{
  "arch": "dit",
  "head_dim": 48,
  "fused_qkv": false,
  "qk_norm": true,
  "moe": "top_k",
  "num_experts": 8,
  "shared_expert": false,
  "layers": 16,
  "optimizer": "adamw",
  "learning_rate": 0.0027,
  "beta1": 0.9,
  "eps": 1e-08,
  "weight_decay": 0.0
}
Rows from block 6 of a small image diffusion model, named by matrix and row number. Rows with one number within an expert belong to one neuron, the router's apart. Each number is 128 + 32 x the weight over its row's rms, rounded and kept within 0 to 255. All counts start at 0. Numbers have three digits each.
Before each expert's rows are labels from the 100 images, of 14976 (inputs lightly noised), where the router gives the expert most weight on average: "top examples" is what is common among them. Only what is clearly more common there than usual is listed. The data: gratings and oriented noise at many angles and scales.
# router: router (model.blocks.6.mlp.router.weight, 8x128), inputs 0-127
# up: expert up (model.blocks.6.mlp.up, 8x64x128), inputs 0-127
# down: expert down (model.blocks.6.mlp.down, 8x128x64, transposed), outputs 0-127

# expert 1
top examples: stripes at 0 degrees; square grating; dashes
router.1:159141113133133087206144057119156155138154088099203096113147085151114173115110080139126120132135140043152117111154103184155092188134199132176129082127158115129136149119170091111138122110084115149099077087092130107204151134121096121128119115137133106165142104078208119127130162068160081132157113084121132121033100132166139075097150151157152130153160121128130113110116099125140095164114
up.10:112111127173116134161105134114117167105162109131112100110101177174146151158182139136129124115095150103136121193080150180108093093123097144133072154064090099152111049142146084133173084097117137104157133180122129116140100103124109177103174136134180192085141122056106093123149130112122121169121164135174099108138216113087157141114096106054115077096131180116172127144079146116103124128057
down.10:102063107146100128151106137075190103077050103063099127068140137141119135123076144142129115152123141128147104123107152153105127185155120125133130109116125156136134140083131117140127117096100126171135147145128083150056092150120140136182133135171238063103115086113140198147156167119110175162129080104106129151109177106158183130135126183140103144069149095099161162131142118120102136112218
up.11:112133128163167072146184110088153131189120076175125164120123105104135075153124064104144133162105163101139080090134114161129103157125197159102159167175120087151165152117118137093111098074181179112169075104126108136204126128139072113161077128153187083186169097102138104103096144116176130130162099109095136130093161125148057117129097129109122074108137123099123085143157148116071102089127
down.11:089121136122100151136127164120121220078107145137224000116104114117114153116116060144128141088127101163146090188088110177130128093125105141166170111105144122140131160152148164124056126106151174109114115181136167135186143153096092088082119117083121137088093137126133143114181184141121116150157154126140132124116128123117145124145160131141170109100137138097084148153072129193133177154150
up.12:100108124115118158168091106164093100127162160181138111140174173143157145073085144154158109143117111156174102084142105123085171142070137107129094044151138157153147105129119144096100180136148100113094145160158133123122070183096083128070121130167160081150158129175139123161166123091165165099143120189091065104163085146110174097140095130159109104101089090124150059136163110121083089105195
down.12:081100117163105111161143143167138118087123088089138101078115200118093124153185097126099119161165084147096154127104097116118109073140133152192094118170153098120124143123174103119096098139127169125105107103080080149106167174081146082158108152127206079216158165159114163106063156135139157153133105126132107146107171095168111093158082079179097125132083169143156146177115114158117142103178
up.13:170157141150082136158142137097104126094111151107127133088154089096142112133050134105110164139157128138142106116096152184137189090135123171100117139130130190103121088101130119138112188130101159171151095089113096123160034080117081143093168178154159164156078118107120160153103113068107110213090061130103147148162127091103147194155083090116147139106096149112135142107088054129155100150119
down.13:205159121097129163159089120023209126096140107129128130180140133088143115184107129113106170147153161152153112083152115170132167197131108117159114151167104086122104174087079062103126125150125116114097131125110089085101131144170125157163144134196183104167084101146178175146183101106202145143105143096123158153136144121142103108101131152160094122107112120157151144179116170126103173131145
up.14:125178083151174162122107133154072120110138115094147129152090105112116184083138181125100146119112131064131152104153106123084133177076126058171114080074153128144135183154126166134165128100141082139132145103095127102212114171134151036166112139129177151112098137128110125091114095108148171141189174187140169065146087111128143165121167065109122178103129151147101139154129122103153131115183
down.14:157105103091064175134117115116028162145098136116139140106106148145144140117118137129144177108123154099104124151135068139169116095052110095058174086141137128113147132130097076126144168075124131135107160179097180173034096136129110069157103153138096098112154132101128139135123134128143076132100108175118143091154126184099156098172080123067092162148165192104099100188122120090130134106113

# expert 2
top examples: stripes at 90 degrees; dashes
router.2:126160110082133146120102150153106112105125184103113118148147136134128211065142130137144130103158152139102179148118166082155149126083115064149110095117138187114167097181094146125180103135112151074126117160112185099092154154117183148077131148126088128185067179132083125116132094142169122131104123125102174055078184072176163147139157101145152189157089066157112142142167133158128146163106
up.10:087138144157129148091116158149134161081095150176102120154164081149153132108114127090140125109086085114142057113143100104122117150171150152122123064094157177144149187154115133198122094104147126150138114129058188104100076190170168123102110188108170118165186114141101187058111170142146152137085107166110161165141105109122126119104125113147102131054114156160092103106164153169162105195117
down.10:184151147079167165195117123149176115137109138125130120146144127210109082156179155169149155125067105091157090132082108124104131181117106120164155096143096107093155105104114104126150156120111099102142113129132121171137155170100124143162086113169198104096109119119173097122131186187120119140174155104087163155156110183120167108137122092209176100175142092180141098150058090122085171132120
up.11:153107184139099128123101146155137080100140166149147139081050113134165106155138164136098092065109087147130122137171115144109130148081142098119103162183125139122095129116114097103110165137202077136142149141108136143094156140112100074125165129125163061122122134200081139160097109167124141153220213186127092077122135118144192168147127131164147118156154050149121157163109106073104129118112
down.11:162136182138155076120143189104103202165142100119141099120096144168100116117119115152172109097128128169151141164143140145151168127152164098111106202186147106123124156106113117101101173127088107179082107086147142099145093136104112085138161167126184130123105153103067094113121145163194094122080091128096083057089100093173142107088143098136116085120122164152109183087094210183130130129089
up.12:122082143144105166137125120140125126115130152127163149107152170170141148100157112091161147169124081099129205136092175196140131137081091147114165124120143075091190128149123130128107074139055151103120187121102122112158167109117139173076135146113164124106113139120160154168096215151161147096106126219113098118183094120150183160170103141096111073151137114071152066098109127167149087117088
down.12:137089135104097161149046131147136120141084110102167121120112141090104082092136126120202131187138128103185125183144146084076172149172121093128145123102179119193163150141080116150126071124210061132130116130145156129113120114127124137124125106099184141158180168168119162111182125147045137153121102153102072128078107132179136148127173136112068128168134073112148105089117166124105096112101
up.13:093132178106145122134122120131116011161150154150126112190112140164120114136118187129103106082115155132101184151169163120095138148128170103110097163156139151227139071158119074127093119084133093120126162173129094192131148130094112142113184189077109142131107094112114167125170113137107086123100148165139159141115103085107116089118151102137147151130088167145175078051077136136131129125182
down.13:121128167121111076140159176175125173084094080177149153100106136111117114150123130169111137151158110164050061155075152128120091110152150109150113138153152064125090145103142156109127191089121159127086070120172131100162104142117162064166098067103070140162131164142113099110138113156160156097100104093133095136082174190079095101093090095110164121096090096119132181148159123107086090084123
up.14:069115125199143100163085126122085139106113137133092141156121192144112129073108178115123163114079201097145155117125147103127105167113109138096093139116134083169137150206063087157143141076163064114139156147090158085155076164139135158111110126081112116171125081080122102141185116098112139089112202119149204128124094140147127102160162175161106136153137140099153154181142093118140098161091
down.14:146135131149144108088138107094134075128046061144117173134108134143102068110212165064155106179135122086180112141110099074142162105151129120113074181113096089154170112148085147188140156108110123184142171109132093102097156121103144103100180116141053098120144134123095137156132120147180122114188094087069141133156141117080177123103186136099094093114124141162132173170134094113110152134123

# expert 7
top examples: stripes at 0 degrees; square grating; dashes
router.7:103147154117196165051129150137139085160133153147040128142093156107104103152159167121127135117120089131134074130109122078098164071101059103096136157123127141109103087165118172094095117134171139201109160165159139168089127108101131147176143134124127113112158169177066140126128163175081201147089124155135104124138133085139129179131101064138101098120130117140104178198118152185096123116086
up.10:149077133105105101176148090131197123135153141084113098141163137134143148197161099133087074157122121139102131167116189173091099118094088107177157131119115149133160134133138126131125122183135167090137113143113122063042139151173102159134133200126178089143140096169130105158100137120113135129097116139102098123099162074116149143049086208133112135138102142115151161115134152121179236102148
down.10:094070148115158176113127105146126173135088111093109181137070138104136127148085128124170132121090150164121079140119183101138127157132140131104153127135154124092119080101115137071127085104109193135086134139176141119138124098134108106097116137112196105155157107151195119060137043178134108068109115191099089175077085166184073130122092127145101170147103135126130170137140169123044111092121
up.11:091088108105191152137171164131191117133145087137167143147098142149109126154115122144164169111063154134160092108172106079140142111131093114102141063115143140215123046106165152091134139174182072124076166088155080142102119090138070099140123115134154140168153093131115103126087070121132145135163153096172122124156088143141103121128153114145127078075094101152131126146155201095107184070118
down.11:110169189138028064090139103128089125121134140109104130116151124140117139146118153142111122144195089072104087143188119108112173144106144113104135117140123148210145191118091104123092101151175108088090149149134094140131110142070065143137103109159121126113151149138094134114108196094100129169142142173108135070205169125088195129143141117128079127112127116115118143097128167114127040184105
up.12:105098098141151134114125079079139080134119083096127145143177178133132127123141118157105135126126138162143135192084117155138146115100136156122083029100085089086119143104147087124103133181102154229099051082100118144105160089139103154138132085117190152141174099140129109146125188132141173139067144140151105090118134110177141096119069187112108122096139095106116161142131180129065152118074
down.12:161162108066133142075079118111124172059107113192127099140066121177098145149120120133156106095113092142160137154102128110146155099154093156178084100092173144147134130165114123113120119140130221145074107193175159138110114133143095131101150098121154119071123148163158115124115111111140113115196156123188089125156156092085122121194106073090177151095114103069087139118128121103193178142094
up.13:099125158104133115154089160134129085199083142107154155110103135079154105137143119122052104140152117136091127091133117074138153106151049131091118148177147120158138108111170127102146233100134118147118126084082120121112140067133113176170149101125190144213195147133172134125128108066120050126105082161083143117166140133138167098124118115156118129099148082136155142106125097076096128093174
down.13:115099184128128138127111094139128168095081143130134080083146114063125111158068063122078127103136131158117102117083139157160144127142101118094110224101107115161130150121061068113122178124104153121138144135171107095204104155122122130106149159117202106169140118183106091153142148088116169141099103180130115161063099142095148149149099125127156068130112089120069135138104096106071081175170
up.14:066083198134188077122139176115133148124114089139148140181148105069113152147124122236110101123139126167125125156121153130185129176198160097083136107122152108115122065124112096132142089156151100186122143138159103184116094104071117117110180115126143106089119103097121127125131098174080107132147085095158174132104131153101099097109099122173122045095150092140115122116093145122181133138063
down.14:098123153147126118118161165091058129126135098165104149106135114111066131115112166111154119176107116131106159094158103051143107150138161133117148095162075126128094255108115112138141053183100129178130129115114131150165101110173099141143101115115144177061154140110125111120175199125120083121135154109143082108086113137107145146110147169129152117087112104108058103102141203137149098130059

# expert 3
top examples: stripes at 90 degrees
router.3:122128105065112145109089109151122113104121160098165116170175163120140193083132110145159091113133171167130156141121123118183100147118134094140134128107111180127140127170096135127199104168120160083117110186142138076107159165113187158073127159120084122154053194146057094113091065128180117142127120121087149102113185099160172130119142116151192182130080045163135129134165122108122129153141
up.10:103067075126159198144131124132115085101137162145074121174168118157136116150130130148127116060155110162172088167189117095130173171182122147103120132135152117163142080116111179104115106161190080133126132118144125116113044123126159189099099069166131080076106145137147176188096123122110201179091154149166150154125145149083082179152067122145118139157128082120113136160123111153126147142133
down.10:124118085138162106187090130103104152176141161121122096148143113113149119045183060101122143101107140137162136128142113147182125177173109151106161117115107122097185135149156134108117115153115089208127136149067143094193132088085150097141094083108044144098093133122094114107148184129138078147136110120178134118135110099150139186116121116142141075132183165198148126170098157194108147185112
up.11:092115120117119072161122135122168172115151107151016114159120098066152114145098112149128062168177148120123165160159141130170136111129145142116127086100180121129175130178142119118103109121096150106146155201157132119197181182142111161092150098138117093153178148092156095165166137081117143156101101131176135140063087125125084070126086140165159091154113163128142133090162161177179088138106
down.11:119118087153107188137152126219137128135153024131044128106111138155138166126179143137133139137078127119150193155175130083098103056132114103164098101110127158144091156156121111140171128138146114130181105169101140143143072124090103138096139098110132147109151151142149122151135102191095170139143158149173122189091179109132113129136157140155153087129158139135136098141127000122111109156117
up.12:100132127120118125106158162131156145108117150067149155142122134149159058163110148118206137122112101116195104141125095148131144127106104138130105089128156124135072115124188092162140131069132176137155045090078095110136129151111120086135122178077159232117159139163104085101123137126121170102118186114096163073159128061077123180118156167100114090127110111130147153121074197141153118124077
down.12:151085154156124094115133138141147090126089121112176117156116175190126087151108155091140121131094109122133158132162187140118099143153149074103116049094141148045042090136134120111122136141122099181128155142093177141113170121101107087090131148118212132107144086149087115142129094143199100124144123107091145129162164174182191192125154110142120155119120155139198103151128173111156190100111
up.13:149152162120142096117107131113114110156086125146113117122108103131115096112132074123089110161181136101061141165072121127106142109139075116143102094098107090104075131101178128142136109148136177115097137122067134052171106144125123190082127134183161117096152159059126139169088152173128099091098107141195054166131191161130119152154082093114097098099123125132129089150188135197099084061139
down.13:123107110090118182167112081082076128163172121096119166146123133082138145125137121091109130115172118151131173037143115130102102192094146114165124099127101132203109128076112105179194135155136085140166115171120182132153090111138095169067127186166223162149124107098099137138193066164117163127110123103125101115122135135138121082101165127119113115140112145113107067101112053130143118123096
up.14:140113108103125117091117121127111150128073150117117148186064172113151101133101167060178125153177140100127091119136159152135138163076095176180146121090129063088159103128108157131125153126098134105108134118154125171205129141058151079169170094125096076172135129156116152111200158130106116140152082122181160135120131122137125185111101074196152094130112141144090189108182136187133154078102
down.14:165147107127116147169087192174166113108125065116119144149093159170186160142132132122152153102110132137106151132105104181084134073117137127193107188159116108179108175100107171183096087141142112150154110120110116129145135183160122172123102109182151124150139197111203114116106076147081182129138119145204125194046130164155114137121116150093095171084130129079152154151117151160107136138146

# expert 0
top examples: coloured; square grating; dashes
router.0:110111129121139138113081134140111147128050140140109132109099166154125047119110113112110113064152083072137118117089073076128174138186053173069085146113133186140137165108134118156148186157084181152152117085063126077151146104137137129157106120107132162157125191121127130103066123141159068140125188126123177201156115168119168144127172135094124085079140135137143100135124078126132152151135
up.10:103121159201175168068148117156148190126142121068124130123132147142132121163150065094138176090046077107137104068124179135096100162069096099109146108111151159139115148124161122164124139155137128108128122102041123082099135137149134122144095142154195144133168126126121173110135136106049188144125048105168141119107112116135173143137147120086167088138102088126058128153128145173122132076129
down.10:090141165064087113137115179105156184117137116148116093154078129156105102152134090110073127181119169110125173104171091094086157114165135151112080171180111088114139215134115153132112112110167140057179180092103105093081140193176155105085153146155176133144098133124106148112108077112102121131105091138167098126131106154086118098114117151146138200104134078094076173156111175132140148092116
up.11:114114122123153176094158136043148086178099134117122095086127140068110127112139047147111166105157188088127118067079119126123130092111134135094133129092112153175170151113092125155116137124089119117060128091091093119117125143078098143164084143128178162131160135071152183123112161115132131158093121185156158173157084087101118185191139144086153095133105202143072128113124106132191112135099
down.11:126122134119108135186091155147030118141137060143131130138142123109121073155132099119142102204127125103127155039135094167134155186125065143146124126166154138128087160107136131103152137127103170101117099075137108146113119167121072065136115110110146140117086154083094109128191107155113086188100159073131094149087151056146113156159174135154076138153178110113104165160158104119145153151063
up.12:133104114128146098166113129137181099068122124117132087148140146244150127153126185112137039123157155077128173111093105169120093179097137155136114127117056123141146138104184105138135119142146100097133133089122133096153087175130119167113164154153171089100198163141158113136097131106139148164092141109092070144105169127165149085146111123173154138107161129130215083115113130124161121109044
down.12:107074076162127107089160114149125086164124159113120098116081166088150093127098124117171123125116109107056133110130097146138104089151147177126152084135135157126103080108159101065149110126125138172124138194186193147110147136106125160071107100185200136048107144151072132125142182146146151197112170149103130173148142131119074138125140159112116076167136153160123075130184111136136079143187
up.13:059124110150098163127078137138094165141083093161154188096072211139192126108123120036102134113116101109148163153126124126092189152145085083117099137095199158152117143086145131120063174159114190154148076084082162131126170113151080119128118138145161088097193100117126066076117115146137141079090125113116145101131151102113130138107094121152132140153120153140135157122133173165099140151090
down.13:140143154151179070070112139108128121155144134123082119043161120132115155173106115091123147112153173145169072157051130140068101155124119096121190159121110109101172116114143107135160100203141117094126118156122164090130134161132156128154155121130167185144187186105122032125168126129118115109131137130211162102113119119145111090094094109156101163174149156099133147146164132217101113131116
up.14:135151117133143120118125190113146082144159090149089170139126149205122097131154171118115096103161117115147138138079125147097107161139164146137114093125164068102182135112117099136079097116101147141227215067139156112075111137134156118113180127163148096109140158186085132127163132137157099128130183159062072150175140128154198132139128110165181040125123133119175115154153154098144113110131
down.14:137051147075108110118173103165094100090110180128135150112092175089113119129139137126164162090098109136106155174101161154157141137168159134072149161106128159139092133075103102153103160095106162231121192184137137104181110124159094129186064095130157124147145110144129147089157117116119106136167159163175142120154159136087071134127100182124064180115115097103111115134201156140138118099169

# expert 5
top examples: stripes at 90 degrees; very fine
router.5:139136121066158132073090101164125126138122167073183133180164156121178150103111104149150114111123137181152137171162104118188066130116132128149137157113130134142149102143132163152189130163115177070131125170160144082093164169105185144053135135124092103114061216114098104108100064109153094135136140096072132136141140110153158126120130111147191160140077053154139134164147127069133138115154
up.10:160116076139108100123149124115178115128156073089219166124132145092131129138115159120121092135115103121147134151160096114218153186128140150134196159138107103150110154113202124118098093118100117135138123141108132154161143123160096140169188155166141043097140135090175173183159122076182154108142126115116114147090125141146140122102129172098079144155160122144187041089053110153151124122100
down.10:179122140150124120137144127152097139163116070116131123155156092098124157153138130133145109177112115126130137113195129109159137135122119099075133120109158126078125126134135112114082198081134151097154135114175154150105090085093196133125150113180098152104086173093091110147177201142069150125079139114098119051107094108108175166062166140128074060146099141169147122088029109074148140099135
up.11:105076134133164087056138164173157147089174108075181150150137150142128103173183164109104139171114121152103167166174160054149130158138120137136110107155097099158145131158137110146189159112107131165122121117136143068125148189153106090131182077085118111123086137101138107078118073119158101145115101073176156144140044152093175090137188096153147133067131184141127108168147110106118132150106
down.11:189114140085189139072148128181131124081159093143139157117110083174129114140129117051144139126123104053152089092124095166138134114099133088151114105148138142114129117148202100156113119114102136112173161116172164130136153110127119205168108155107034130103102089158103095130116135124136107101158154150148088140217126139051193138134142133132195134133152078160075141123136110095139127095173
up.12:164175098117131129090117136128167093171100128107134176049083118171157154128175106163120100135089169161112062183145103132123148161134193092124117145087087154136098183102138108151108152143206120118077145110092092105087161147085098088080128166150178127082148071147077119100130097164112134167189133122122126103126173090151172143116125083083189126110108086157138155116079115101128172113138
down.12:101153167185121116147136218073129130106161179166191126118111124127135195125061128130118078071151149180128155089140150154185135121082148114121071109128143138145109139135107091147082100108102195159096176116120142100166171138138130101091108099118180138128147136120121116153142150158245078115130138059117113097172123140119111064167136158088145092099120114082129128129144101137080127118126
up.13:126050107140161081088143150109140173111140124116126087174122150163149131142108151110145148151104076130154055161182111081154087145083118116169089192073101128137071088169151112101151107145185113159137081140166126177137116187155131167131143156118121098077072153087100106151115156191168192162075176122163102183097147136079143145107152139153095121123156113126145091158089112159098158114121
down.13:114175149114187160119119121122160119113098126148134145119137142126079158129089075068113148167072128204140120119084103146185145168166174105108124104161114122099167105037132093116118096080080125149098070090142145148167105104067140109157129122111074101103095092094071132139134156154091103140159140049130117141131095119110157154088115129104117101205164142198144145187097129132126153096170
up.14:104105129175087142085149134094151132128143086120153165173191123086096127172164118049117082141101131126153113148102145137139106110120164157155119167164129114141132076160111123080115154159152198112137141136082070114084050130114121191154143135109156088103215159166125135185150142157152124100095094121118056129148160127168092141074117141166103072097113139121167092119147148131064175153088
down.14:163135151052129083129112116177073104106125128084031197118196127109119139171118105074072129167130142087136139100119121104145116152102130127083121144125114144127127110119106120107135104095111121215098110120107167049156095152140124137153077096107147146150128117109086108122102182188133100102164156131102072055123114139163123175110134131079106069149102171171110126147164145116159118126061

# expert 6
top examples: coloured; square grating; kind: dashes; stripes at 90 degrees
router.6:123113133123086127133148114111082130136144136142134114117135118149107198138136104141141097188114199180071162146159174146099055110077201040162183106132119113103103137126102106102088079120152108095083170124170124118101112160140134126121160163145138112098161066138116105155168108202127203136123058135122062145131159121120095090069113157184139119154151112109125122073112172097142138114137
up.10:174110146132133144121150162194120127171153176138154150115143100114087115094152121128139155106111085131096123117088091135118158126171159112172205135124106110119196111142143135110068096157148079139099118134141187150090146102118164124208137096150167125133113144149046070037131112123085137153147140123084116091120200078130108153103152144157192122099116088154139102124110046127112135083180
down.10:142125135170147133129145150112156109123108086108130089175089157114099144137095035135172143152115151160131130118134151132154186139094155136140115089157158129152104198156093121115157101123120138149112206135141116148145156132120150138196097132140077080080104086140149136106139115111136126119112088135227091135092177135088157105168070144095093173116136004121106120098105211137094135113125
up.11:173110113122135100121146141063095161133106139124096116140153129085101164130051093115142107165076182145106068175149186153104083088103152161149138123142127063153124136096109116095117053176106103137142146151166091145127038167116106133118103116157158147061162094088194170155176170179123141171110126126107118160142161104135124130138098162120115086109121161058142098127096127135186083101132
down.11:164117129135115141160114160059100086134148110122129116153140157129134114161105094095176104132193122114118144064117114205145152129128182124095123131044133162141063132148136060140166136161136136086162128146123109160149131081124082189124107126056143112129130084216141122115161168124136144167134179158110139107153215134122118180129143183191096119125135126065131138174180104114135170142109
up.12:092087094093131147128138161154124170078158162147083157083119125146207137133132158144171128107019121127125070120100142159092173195132130159131120103117198114140157154123097076131071114133123122108133130105128148144135104145170108107118131167168180118080187098141153064133137156090073128160104114098141093141136147103151154107116092135062160095118067175100166104144103118081092062114126
down.12:140110095164125100152188117106078114089133167178132117121140156137110118147133131085095125143161102097092153075071117148128135090171175131116175157068058156133183185131145050169122121132112131077157127162106171052143115105145182140095156136114169118150132120152070095106145167112144101120122118182166146090099135139084096161097125207130089144113174090126137179157177184117118135130172
up.13:167131123149119174132105148118123108121070121184101154066084111107136158170133108139052124166095139161086097147081144096103129127108093139135136119125049158093113119100131176136182119051144120139101171147066108081091133154149076129167157135147155075102180110095171148181100180158136152174129087110113088168154103082117116138131124160115084085092124165109165125064099134074152090094131
down.13:210131093113137105121096063103089153086117140120143090114143118092133098110118103153142091144137181084124083125125116092116170128123105152127088127091173148118151113141125166071098119073098124157092122075091075108191144120091106152155141160153204157117076116162116127159199110162196123173111142123106112118154202123112100120090135146139146073098099104087163101114125099133119187217098
up.14:090114157128149137162172158108046131102109146212081156108106142083134137120122147106098136107117089139090108097133135186082102074119162107150169081094131100178169134126112124096098136105103158130162136149124180084105114206137090122108138156106180099167144086080185151161088180120103141109136073165141144177156114133106119159069093163167143096116107110108118089077097151064085166145125
down.14:189131156129100125111066087066152119140135114104182051165149131143105183147130123083147072138148171144183198107165186142134108120082130117100126100119161158088139146111125110113133121134107150120177182125121170096156113097153151184154148071148132133149128115218190116205143119125128094120058115105159106130149186127090161111151144173107132163099108141136107141195132129123116189129145